A small audio embedding model, trained from scratch: 113.0 epochs.
Rows from block 2 of a small audio embedding model, named by matrix and row number. Rows with one number belong to one neuron. Each number is 200 + 20 x the weight over its row's rms, rounded and kept within 0 to 999. All counts start at 0.
After each neuron's rows are labels from the 100 clips, of 14848, where the neuron reaches its highest value: "responds to" is what is common among them; "loudest band" is the band of the loudest frequency at the time of the peak. Only what is clearly more common there than usual is listed. The data: simulated modem signals in the audio band. In brackets: how many of the 100, against the usual share in percent.
# fc1: MLP up (model.blocks.2.mlp.fc1.weight, 768x192), inputs 64-127
# fc2: MLP down (model.blocks.2.mlp.fc2.weight, 192x768, transposed), outputs 64-127

fc1.474,214,232,230,197,202,208,197,224,207,177,199,185,207,225,184,213,208,226,215,162,185,219,238,203,181,191,175,238,187,208,196,224,182,219,202,195,193,235,205,196,221,157,204,161,200,213,183,212,190,258,221,193,182,202,203,201,179,207,192,201,180,223,167,214
fc2.474,227,198,223,195,262,179,211,185,208,195,195,171,209,208,191,185,190,212,216,187,211,202,191,204,214,230,217,207,184,206,165,168,210,258,190,195,213,194,189,194,234,202,169,166,222,179,185,200,201,211,223,220,195,187,196,170,194,190,228,235,193,242,199,189
responds to: burst (99 vs 30.2)
loudest band: 4000 to 8000 Hz (96 vs 49.6)

fc1.567,186,211,199,201,171,189,186,213,204,159,225,214,246,228,191,158,229,196,176,183,165,240,227,169,206,188,196,208,219,176,195,213,197,173,181,176,220,212,186,205,237,203,177,189,175,176,225,196,196,194,218,188,233,209,190,221,204,201,203,202,160,185,169,217
fc2.567,194,205,193,193,219,211,202,172,207,229,231,196,216,160,161,169,202,210,198,200,199,219,202,167,202,224,215,188,181,220,194,224,228,215,219,162,207,237,192,219,206,209,198,172,203,206,233,188,209,247,220,214,210,183,198,172,237,166,183,192,202,231,181,223
responds to: burst (86 vs 30.2); 800 baud (46 vs 17); modulation: OFDM (27 vs 6.2)
loudest band: 4000 to 8000 Hz (88 vs 49.6)

fc1.679,202,184,195,225,228,171,210,218,239,199,202,176,229,199,140,208,222,199,149,214,175,174,208,201,214,224,175,188,205,218,215,246,220,155,202,184,164,217,212,184,227,220,174,203,198,164,208,214,203,225,199,189,178,232,220,223,166,209,213,209,182,210,227,216
fc2.679,201,216,189,210,258,175,219,173,210,203,202,211,218,189,155,215,195,199,181,216,188,208,217,194,179,212,214,223,205,194,171,206,214,228,200,202,191,221,215,186,186,187,185,201,217,187,223,218,221,211,192,186,207,171,175,215,195,181,228,212,248,202,197,240
responds to: 800 baud (58 vs 17); OFDM (37 vs 6.2)
loudest band: 4000 to 8000 Hz (78 vs 49.6)

fc1.304,226,241,207,181,208,193,218,185,222,196,177,209,216,196,251,215,231,199,188,211,192,214,203,212,196,167,203,177,168,220,207,201,172,224,186,175,203,213,214,229,199,201,220,181,205,224,220,184,149,200,226,203,219,197,223,223,146,193,200,223,164,164,188,200
fc2.304,195,202,244,215,199,206,166,194,192,227,195,212,175,215,183,230,215,187,212,176,169,207,211,217,222,185,221,211,245,215,198,191,210,171,209,209,186,195,197,198,200,199,238,194,201,196,186,202,189,190,201,220,214,243,214,181,202,253,194,186,198,155,188,191
responds to: 100 baud (53 vs 17.5); on-off keying (44 vs 6.3)
loudest band: 4000 to 8000 Hz (82 vs 49.6)

fc1.568,170,198,237,202,196,196,196,199,228,159,198,219,231,215,210,226,221,193,220,184,202,212,208,188,215,199,183,201,199,192,223,237,202,202,184,192,211,235,189,189,221,168,204,155,204,207,198,190,187,233,225,203,202,216,195,203,149,238,220,250,200,219,218,226
fc2.568,220,201,205,176,273,213,184,184,202,214,224,202,210,202,211,217,203,225,210,175,233,187,193,215,211,204,186,214,187,174,170,186,212,239,200,186,226,211,193,217,215,218,164,173,236,229,197,223,178,212,220,208,195,192,194,179,231,175,220,237,221,216,220,198
responds to: burst (96 vs 30.2)
loudest band: 4000 to 8000 Hz (98 vs 49.6)

fc1.73,191,265,215,208,198,214,208,244,231,181,205,204,202,214,174,229,233,231,202,221,171,210,195,196,166,171,191,228,177,220,236,233,205,178,230,180,188,235,203,209,210,192,199,172,204,190,204,180,172,203,172,198,177,171,203,208,188,199,213,184,187,200,186,204
fc2.73,235,234,203,169,229,207,213,176,179,214,205,164,220,180,222,207,204,213,186,214,215,211,241,236,203,224,199,191,201,202,220,199,195,208,185,200,194,205,194,234,234,157,189,174,207,182,212,167,205,220,200,238,179,176,221,186,192,164,204,247,163,206,177,176
responds to: burst (90 vs 30.2); symbol rate: 50 baud (40 vs 17.2); AM speech (25 vs 6.3)
loudest band: 4000 to 8000 Hz (98 vs 49.6)

fc1.517,187,198,223,179,209,199,187,243,196,188,221,221,216,224,196,219,232,229,206,196,193,205,221,214,185,167,173,238,158,203,224,240,203,181,217,192,205,217,220,190,233,185,185,177,191,208,184,183,185,224,200,204,226,187,192,203,208,190,208,182,188,213,183,222
fc2.517,226,227,228,189,246,187,218,182,198,183,190,181,205,188,214,184,206,197,197,188,222,236,231,204,193,239,207,206,197,196,204,187,219,219,180,190,196,189,193,216,205,171,188,175,223,173,191,159,243,219,187,231,185,169,232,172,214,194,227,226,181,237,192,205
responds to: burst (98 vs 30.2)
loudest band: 4000 to 8000 Hz (97 vs 49.6)

fc1.362,208,224,225,214,212,208,222,242,243,192,163,212,200,227,152,193,239,229,203,208,193,208,215,183,197,196,165,235,186,183,190,224,198,187,203,151,179,253,194,170,222,190,191,168,192,215,165,166,199,213,215,208,190,202,206,203,194,212,206,196,177,222,190,217
fc2.362,244,219,242,184,265,178,215,176,198,198,188,199,190,204,198,182,211,206,206,188,202,203,220,188,186,241,221,208,180,197,190,194,196,256,195,195,198,201,184,196,233,191,169,174,207,191,191,190,224,219,219,234,189,195,200,156,202,200,222,220,178,236,175,195
responds to: burst (100 vs 30.2)
loudest band: 4000 to 8000 Hz (97 vs 49.6)

fc1.88,207,228,222,216,188,187,205,195,191,157,188,211,221,204,194,189,209,228,208,206,189,232,216,225,191,172,196,208,186,195,187,229,184,214,225,178,187,259,229,198,207,187,197,201,172,210,201,184,195,211,198,186,178,196,227,202,172,220,176,192,197,219,177,232
fc2.88,200,197,248,189,211,178,188,192,173,211,208,219,175,209,171,235,195,216,222,180,179,217,184,195,203,203,230,208,207,206,188,182,179,221,190,228,185,189,180,180,253,190,182,209,243,177,172,188,210,191,207,229,197,240,230,200,212,212,225,212,168,183,158,200
responds to: 50 baud (62 vs 17.2); 4-ASK (28 vs 6.4)
loudest band: 4000 to 8000 Hz (75 vs 49.6)

fc1.415,210,193,210,205,206,191,202,193,231,227,210,195,219,207,205,210,201,186,191,187,221,201,186,193,204,229,208,197,183,227,204,216,226,186,189,207,209,214,165,176,210,193,185,145,207,180,218,170,191,255,219,211,194,192,179,203,154,220,223,220,197,237,199,246
fc2.415,179,206,174,194,259,212,195,187,184,207,212,234,219,203,232,222,189,219,199,195,230,194,194,200,211,200,187,227,191,199,165,190,196,230,204,219,182,202,190,195,210,220,173,163,251,208,186,218,206,193,199,209,175,157,203,192,213,214,214,211,238,202,207,177
responds to: burst (91 vs 30.2); 800 baud (49 vs 17)
loudest band: 4000 to 8000 Hz (96 vs 49.6)